config.yaml
model: "model that answers yes/no questions on an image's attributes"
dataset: "simulated fluorescence microscopy of cells"
train_examples: 195000
image_size: 24
crop_scale_min: 1
horizontal_flip: true
questions_per_image: 8
encoder_arch: "resnet_bottleneck"
encoder_norm: "batchnorm"
encoder_activation: "relu"
encoder_channel_attention: "se"
encoder_depths: [4, 4]
encoder_kernel_size: 3
encoder_stem: "single"
encoder_avg_pool_shortcut: true
encoder_dropout: 0.1
encoder_widths: [256, 448]
fusion: "prefix"
fusion_encoder_width: 256
fusion_encoder_layers: 8
fusion_encoder_norm: "rmsnorm"
fusion_encoder_norm_position: "pre"
fusion_encoder_activation: "swiglu"
fusion_encoder_mlp_ratio: 2.67
fusion_encoder_head_dim: 48
fusion_encoder_fused_qkv: true
fusion_encoder_bias: "qkv"
fusion_encoder_qk_norm: false
fusion_encoder_layer_scale_init: 1.0
fusion_encoder_parallel_block: false
fusion_encoder_inner_norm: false
fusion_encoder_drop_path: 0.1
fusion_encoder_positions: "learned"
fusion_encoder_connector: "mlp"
init: "trunc_normal_002"
residual_init: "scaled_by_depth"
optimizer: "muon"
muon_scale: "original"
lr: 0.015
momentum: 0.95
nesterov: true
orthogonalizer: "polar_express"
adamw_lr_other_params: 0.0019
grad_clip: 5.0
steps: 5800
batch_size: 384
epochs: 11.4
lr_schedule: "cosine"
final_lr_fraction: 0
warmup_steps: 110
weight_decay: 0.07
adamw_weight_decay_other_params: 0.01
Rows from block 4 of the image encoder of a small model that answers yes/no questions on an image's attributes, named by matrix and row number. Rows with one number belong to one channel. Each number is 500 + 25 x the weight over its row's rms, rounded and kept within 0 to 999. All counts start at 0. Numbers have three digits each.
After each channel's rows are labels from the 100 images, of 14848, where the channel reaches its highest value: "strongest on" is what is common among them; "lies over" is the class under the peak. Only what is clearly more common there than usual is listed. The data: simulated fluorescence microscopy of cells.
# convs1: 3x3 conv, stride 2 (encoder.blocks.4.convs.1.weight, 112x112x3x3, each kernel summed), inputs 56-111
# convs2: expand pointwise conv (encoder.blocks.4.convs.2.weight, 448x112x1x1, transposed), outputs 56-111

convs1.23:483526492466514483517499510502490510488505485474487502507476499517483482496526476488495510482482504484486485516513485500510476434516492530521505485503442461514500518507
convs2.23:512513505505492490456502475477485546550471438516491487454479481486471458513514515485524491500526470503520492495544511504544472535518472472442503509491482492459496547539
strongest on: fibres
lies over: cytoplasm

convs1.52:477568512515474520477501453495544511484504513494468493492478506494436517500551492497514478462451513470472477499476495501489531482489505498479503493496497473550508466514
convs2.52:502519523478497516531460488458519523523490515518487470488501524529495537497518505448504508518512480537486491513473519475548459495495493502479526492473502475498515514475
strongest on: membrane rim; fibres
lies over: cytoplasm

convs1.97:488513490519522542558497525444539509471513498479512455503496499506492504508447497498447479473496522503495470454508475497516508550487493506477542490491481518518484543516
convs2.97:484471459492479483468494533485514510479516475559591487502533501495513465514498474534484515532540502503480507518535512454499540490491504492520459529536490493544492551487
strongest on: ring around the nucleus; few cells; cells: one or two; out of focus
lies over: nucleus

convs1.27:501531512484472507506505508515494477502487501537479509506508551545503482487510518526512468511467495499505487522496498479525495471494537519572486506486545463502491422488
convs2.27:492506526496504473530512499502500505500480444489467457488510516458538525496496484484483513454518503539491512523496571512493484490495522520499522506454486494475507514497
strongest on: fibres; ring around the nucleus
lies over: cytoplasm

convs1.24:475491485517491483485498482490484545492522513506534480510493536528494513492489515527488502523492526514516525448485493479542479489479555459483482557501546469528506475495
convs2.24:525506533494490522571492462459488517518520503473502496495479486514511478526479495525513521516518565515516483477499520474540536500517529483507493504494541506514496507507
strongest on: fibres
lies over: cytoplasm

convs1.111:506507471497508547546482508523518503538466489477451476488466548579472478538497547492498507505469483528516509485525483494529488513540476531538485510491469520491480494507
convs2.111:498493505510472501472518538490501501525458468537485537488508515491491504543551473511513510469536459501494512494517539510554513509514502478475484511482512492492561534510
strongest on: ring around the nucleus; few cells; cells: one or two
lies over: cytoplasm

convs1.71:481492488468523512559458575485497513489505498488489490463492479463503502498438495466493509505466501505486525498533481479518510502529516517529494481515448500528490495471
convs2.71:495504513492489483467495499503497487505491489573523503490496445462517500605563482471478489482528490517541501512545469490520480509465472494473482573473518500472506448495
strongest on: ring around the nucleus
lies over: cytoplasm

convs1.90:483478547528519501452491465480533480480482509521493528464485495478525527499494518556496479515536451486493486482497460497490523501503487504472463468492513508488496527514
convs2.90:472471498494513489522503497488461504490511472512492501469504492524455554498517458505529525488492505507503503520494522540485492523502511477491518496491512496469437503489
strongest on: membrane rim
lies over: cytoplasm; nucleus

convs1.42:509476493479524525499505490495494492498531540489512492458473519453482477502521532483490502554482506549517524523516497505527498521487506504519525510490542509504495476473
convs2.42:473490534499486560471497460471473524512508455500497499518473500524511505499469482529497534469501521483523486478478521492494507497522470508531490501443515497495499496480
strongest on: fibres
lies over: cytoplasm

convs1.13:481539542473457519510517494531459511500536468535541520525528520500521476511477551507514483483505483485501464483513502481581480455484553526505463548487512466490496453487
convs2.13:495526552469488529552480535460499520526452481441483510523515504495478475513526525492482499503491546519495477465504508467553503496508488496491486495523492479493516494491
strongest on: fibres
lies over: cytoplasm

convs1.32:454510471499507515551502553433537516510510492484523441507500478529478510512488458495489514485465515528468477461526533482482490515509493512470538487505483508510493544531
convs2.32:531485516516504471510569474453510513502462515559529474490518497483485436514512462473490522479500518527480507484543518513501490481467484497480515524441475500490462568505
strongest on: ring around the nucleus
lies over: cytoplasm

convs1.110:499486475525467504477462502514498504470507494480506501487492487503526506477487546508494478517507517488512494462511503496478537503483511470530525496488520490508484430479
convs2.110:484494561487506487544445468460563502513506510512480482507494499528515515515494437501503569474487479531465525443531551491511480470467482495494502504496491521477454493472
strongest on: fibres
lies over: cytoplasm